config = dict(
    arch='dit',
    model='image diffusion model',
    dataset='rendered landscapes of hills, water and sky',
    train_examples=145000,
    image_size=64,
    grayscale=True,
    horizontal_flip=False,
    conditioning='none',
    objective='v',
    cond_dim=128,
    norm='rmsnorm',
    hidden_act='gelu',
    mlp_ratio=4,
    head_dim=48,
    fused_qkv=False,
    qk_norm=True,
    inner_norm=False,
    moe='soft',
    kv_group_size=2,
    num_experts=64,
    moe_every=2,
    expert_mlp_ratio=1,
    slots_per_expert=1,
    shared_expert=False,
    patch_size=[8, 8],
    layers=6,
    width=192,
    positions='learned',
    optimizer='muon',
    muon_scale='match_rms_adamw',
    learning_rate=0.0034,
    momentum=0.95,
    nesterov=True,
    orthogonalizer='polar_express',
    adamw_lr_other_params=0.00094,
    max_steps=9700,
    batch_size=128,
    epochs=8.6,
    lr_schedule='cosine',
    final_lr_fraction=0,
    warmup_steps=190,
    weight_decay=0.07,
    adamw_weight_decay_other_params=0,
)
Rows from block 3 of a small image diffusion model, named by matrix and row number. Rows with one number within an expert belong to one neuron, the router's apart. Each number is 128 + 24 x the weight over its row's rms, rounded and kept within 0 to 255. All counts start at 0. Numbers have three digits each.
After each expert's rows are labels from the 100 images, of 14976 (inputs lightly noised), where the router gives the expert most weight on average: "strongest on" is what is common among them. Only what is clearly more common there than usual is listed. The data: rendered landscapes of hills, water and sky.
# router: slot weights (model.blocks.3.mlp.router.weight, 64x192, trained with AdamW), inputs 0-63
# up: expert up (model.blocks.3.mlp.up, 64x192x192), inputs 0-63
# down: expert down (model.blocks.3.mlp.down, 64x192x192, transposed), outputs 0-63

# expert 3
router.3:107151157127129150173124065118104142112131092122089088120124121106116087112106181119127141097170117137104090163141162149129132180127129155156098115118139129156105124127145129104100081120117148
up.0:150173121156154143127110139095150140102076155117107114152101118151136151164112125171123138098112095130116122149155160121113089143104145170108145137187126160143185136134159089134139090156163078
down.0:155162142157137129143139145166123134119147070151123099151190101099117148154132105133151071127109168114140102115144113148110183143143142142111125105078148141131091153128110100145129130152145132
up.1:137165138142156140143154113129115153124173099136120117093111107171110132167144147147164139094137132068100154151125083098156150148095123142121125140106152138158117120142131125106138107109083141
down.1:154175174139151118123138135089147120100095140146141169115121151114091170151089166131117101100141111079114112143116139114135108126139117115116126156163110102127136116139138141095139102107073122
up.2:115100108121129116146140104116104130145155105128097157153122120096157135151133105160109079137105091128137124149151134096150125104174104159160163125107147165145119125124115133131133118133100126
down.2:136116151110105137180111116124097121142119101098111098138114167142148140133076118120100079122151173158111127111115102089148139138117088115123172148159163105127154156118134140117098137118114088
up.3:157143097137130114083137156168113137120101116103093090142164110072122094104140149119116092134136131158123135149150106108118116187139133122163111138104094101156121162144148166114184136122101108
down.3:130131124133119150085129122114136124116142147119088121112137136121114150108150152112133138151037126123178078091134145116117130148100112123132075135116119101132127162114130161128145191103115144
strongest on: desert dunes; night

# expert 20
router.20:149123136143110146063098122111109131078112112117111114134094135120116158123159114149140149120155131150135171144130114150128151196154158098119107141133131140101111126150128144138099164152119135
up.0:174121069159148114124154170152112148091139101122140131153159106125143101151150110139147150103136076109160118111093115105126129149134109127122081158102120099134149142175108116142138100169104097
down.0:164156107162116074075122124107105089164128145158102064088112116132105143150113195124087136062099154151069125133145121096163167159133100144143135150121110123110154102108157143132166121108100118
up.1:154122138137127144128115098117132086107125117111124132114121106192115173120155144131116148129090120132142078177088100087109113106148149111108123115129145112144123160156079143124195114132122134
down.1:161115178139109142089120153160120128163165108122128139136094193137144102146114136112167153152117126130134146150193130137120124107143087135115165094160124118129123131148151132105130119138124129
up.2:110158129100129144112117145116093142122147123133106109136137101166128186103120121103151110106158151108145147127069148140144169145100104125100120148144122180096139148120173084075117130149144135
down.2:099153115141085136136132109122140115095138144085115125097102106138158157111157160081150146137141098099112138122168156158183101161096144113121123146115135110094129130114113110095130103105153081
up.3:154114100150153130173121140136130115143130142136123165119150127116098141104077082139144148136087121088168140114128145097121135088139145140152098103091083087133125142128141084144106127149152120
down.3:096132169110107104145144097118106140133154108104148132136118157083137122105129096114106115140089099175080110071104135178122146145137137134150102115127130131140094101115130143137073090140152108
strongest on: snowy peaks; noon

# expert 7
router.7:120156164159093140127130087110102117076121089168118176083110132110096129116122135096144121138111112176129167185152146161163123161114143125116131108111115131122090100125151134139087100147112135
up.0:075102098119098151098100138121145083153124169122119113157123150162133156092118137126160112136146126156147157110113151164147156086092192139143123139132142119159105182108142117119150108137153100
down.0:088086141138128089129153145119151126132111130143114121146093150138103169113129161174112145168113136134141100132123128114151098132170143153111146150151151127095120124131096130153160144114166141
up.1:134154135113125124136108093128159153139104102144119125160146130130150153107124106112137129118075090121134122180108093137112128152138140151078072147141134110112133084137137164142130082121106143
down.1:116166123145155145109133110086117103069113143124150127097155124135111133107090144098142132127143188106116073141094117112131127137156127100140090099135135142127128070105137129109163147119115150
up.2:134144135176142125122130171179102104122140120173149120091126077137127172174096180128151144094150135119178157143129084152141144134108135105099128120090125149127188092108142147137136152117129117
down.2:121153142115130141119128143139135123112110189107153140104139153120130171134101137102130160099126140124104111155145143141150140120135127084112136122119117119082083137145107132144092131110134123
up.3:132131133097105098141138123083097120150134098129094146164117131105173133144112145137163112136150132120166080085166173160141136103123180136159112157117106100121150126138107097131153170106122149
down.3:092134104096126094118125154164120122108111136160135133170081194135138110152128108125129140145108105108138109099164142113109113100159155122094140116143121132139141151150139166153124058139134127
strongest on: fog; overcast

# expert 19
router.19:169125108177117146125125159099125120116128128135123106093070140125115121131086178116139105111162121130156146130145125214135137102147115116140127083097096101102120181099129131155123105158098137
up.0:107117152127118117084137146105122123147091165140115070158090145114095129122116115086150094138137133138182099161120130136148082118081134094116140150127133115155154089131150106125114143159101121
down.0:124126113125126141141125128139153154113108154121150142134102138123105135153122164101120077137118163093144162128167112160129140123150118108110103118128135129152138148125124132172162059111142112
up.1:133141126156146119170175125151151146139115140118103152127103127143141152106102128141127135114131144190122134158089107123128204156156092128134127116138125126137124125103103148124097158098060166
down.1:125147127149136105128102132107149113170149128135112067115121151143160159107154137139109113154135160185086140122136111154117060154131106117121101124146155154102099160103166157150163154168126157
up.2:168141076152111139146128102139140104153115143076154072169160122126121105159108163154091120133147113103151177082153111134134150108116140133115138140105116155123128142136099113113099173172131097
down.2:114126137102094091126124098121172138151153142114143169130119101127151173114108124142119066176135118141124131135105130107129106163142131144161090126124100101114137156154155139125142106121131150
up.3:138161141125135114190158083125142121152125104101100146105135147140145141117096133114142131161122119137172111111148126120110141100126127132193161146127124115118154153111134121122166136102123120
down.3:087130113138143109111115089131130109160136106111086131120133137126163110120082094096122119136134157155089122133113137053128100125118126149078118098117166159128126129138142075148170086097127154
strongest on: night

# expert 46
router.46:130157143150082147104120101084092129089113113143137197096152152130106164142143113116143140115102119170175151132140159149148139199137136116110102094150120123112102092109160171140096158154091125
up.0:109085111060113094099121087119166128119174123125118098155116127140133107133089131117114126150138138142120080140154132106105087123112128153137134144158130136153089124188137147098137088113149132
down.0:102121124077091095101120131113174104170106106133111143145146150081131104128100123127113139178144157095137126147132166095118122157126148102114126106123137106155173138111138165119144126144142156
up.1:157133137138114150154164138143110123139131117169119102135122124115130100156114130165129149130107125144165141120139121102156149138148163165124136111124103123113190154117113164145137150118129105
down.1:102111132104133149109105122137151141122127135097118137133110147125145154104133139085098133151139158094139135119098096115144103157084122115170106122095151127103117169172111140144131093143140111
up.2:125135153133123133123117087116162138146129118102110126103129132120121155119163098125058146139159152156130171148147129161080122112111179109140153109148136114119153164120098125122112136149117161
down.2:110117143145155117132157091127158126095140113149106113099086126185145135113166110135157112089159140163112110066120101145145109141143111192126122148157151164145129141169140122131131131120110109
up.3:114106138095139128053159128155157124113133132121103143117105129166114160111108063116151131092137123134139092089174163137114113109128123097072118115146125098125100158122127117134086106111118107
down.3:105103095105085160119129103098108147145113144115082084166123120107124149137133088148108174181167122131069131121084083112109111141124125142144132143124133108123156206100153150155119115138118141
strongest on: purple alien crags

# expert 8
router.8:147170134146115142097136099142099148136136118160101136109174145122104104132098145117128119128172117153115109112146080132120106143149093141167146138123117127129107154113170101127131113161100112
up.0:127138133073102135113106075147151153166089135158173152143119165173108137094134123123113131125124150140129114103158131150121132099147099105149107142151157115132136139154146087130119167130151139
down.0:138117108120103107112153116148133120124177087150144108148125080134137089109109160136165162101120111130154171085177152123136144157118127132098091107137140129127170138146140126097113136132137149
up.1:126124150122150107183115078143105139139108098163152208131149136146138214139156123111145153123111123102158131121128126138133156102132124157130170157155130145151119156104122163138186107110144107
down.1:143145144126157129189100104106142110148126128132141060110162097131119166132145182138136088103133113117066121105115120185122114109113112132111091134123137127121136109129114086148171182139140192
up.2:125133121151177113130154137084108169104117104066135153145138114121165088182140129141118102115146138140101177150129100105177121145127130132120106090127117153118154126163117104115125153134144112
down.2:146164165176151089153126130160160127124144183074117138141132117141137120156118121116106169117118138160139115163122162117177161115149112125108149140133095140085079131111139094117155124113125168
up.3:161113159123180125141123118115125153088126142135120128129101135125126138154091103112122119101138102137095120165112124072121113169128097146174102121088118117133169145123145103140040140168159105
down.3:127117133133116135174147158150138110119139133134118094125131138174118193126152163111110166112085148125187115143135123128128123129103118110145139099110163108151129130140103089144153159109140079
strongest on: clouds; overcast

# expert 49
router.49:138151141160105179130138172110137141117126121154058092077123127134076111138086145106116143142169120133095115168150082163130112122166125128183113092115123125090102167128151109158148096171105141
up.0:083109141122088131124159126119098135114112098080120116111120118120120166140168143085113100147134147116138203164122126131116146137146163086113136133123118123147108124124122131138100161117161146
down.0:116101123105139102143129106135097101127119135121120104143122152103176126104080166126130143159128157122126159049114131118134122124153122129130096122104158151130104187103126135125117129123100144
up.1:135124133141103116150130197143166131122139128156107116105166093135112167119150129134124160132146151147067138129111116161150111166130122131099093109143077158138117108128143111110131103098111088
down.1:112137112125093147150152125123126136159132103121109111131114173122125149145072117144136117142104136095120078097156162133127139136131138141188076115120108113122128138142159127107107179111131197
up.2:118103142151155100094119130140128166149099117131108142141145128070144119128119088123152148146114134145131120116092117107150163152131103119102115121111146150127102169100154080132114098096104130
down.2:119115154139165132127155174141126126103141088076140124127150117111130121147101143110135135110109128150116097083135143167122121129143107171131130133125102196121158145087123113137121115156105153
up.3:152111114086120099118123093105120127150158109124159090122126109127127112132136099151097114169106076154128097128076120119143148105148130127134141139118171136153108119151116101125159131134128055
down.3:110120119138127114118129125133116141178153125108166096129119161132137140114130107143112164147146115154151191220137117113136163095146163113112161112139139161136144113120135103108132127138123079
strongest on: noon

# expert 63
router.63:151169131164103155105113136121138148102130129154099125083144148128106094125098168092112121131162126173123122123138119140152117127166098147185123104107121125093098154101146125156149093169091119
up.11:091117137103102119157108138135120150184149150116152128134174148188138154128163097108123099147122113140176172109169104141158168135126102104105129100131142102127153127148142129129120161112125161
down.11:111102090130138122155133076134108123111110110099124098138078113136073167107105136127106155149123131136079077164139149165123131145114108130134169124137127157128130114139119102121146196117151089
up.12:095081125139109151145127133116102120126125133105123147105131157119102085139118122131164106169191100129110072091135138150177104133127119153127153134132100152131142138126114119117140182113133162
down.12:147120147140112094088116185102118129158121095100145084159150117150126083093147099134108111127162143128113137188129171127140126143120129129132155130126069132133115080090126134138144096107123142
up.13:119093127127116135107132080122148145123092120133072147144076083150099093127147158123144166138189117139103158121136107138128121122172129108180061132144139159138116095141114145149125143135142097
down.13:123115113131117120112126083096138113121149138125055143103095148083118153118127166108163119129103114140124137112119097086122139109152110130128097103139147086135109081133138162119095172129115161
up.14:143151144107117158137087117167122089107125132096103138102136127132104148169121100134142138157172099156092174095117141108098054143126116120099115135115137121134128146133163155123107140127099171
down.14:103125120150116134159106163114146142089112111094136185146173120101117134148145105148107119143076149128137130140115151113123170124129125089137125142134120186117129080081100124123108147135158152
strongest on: sunset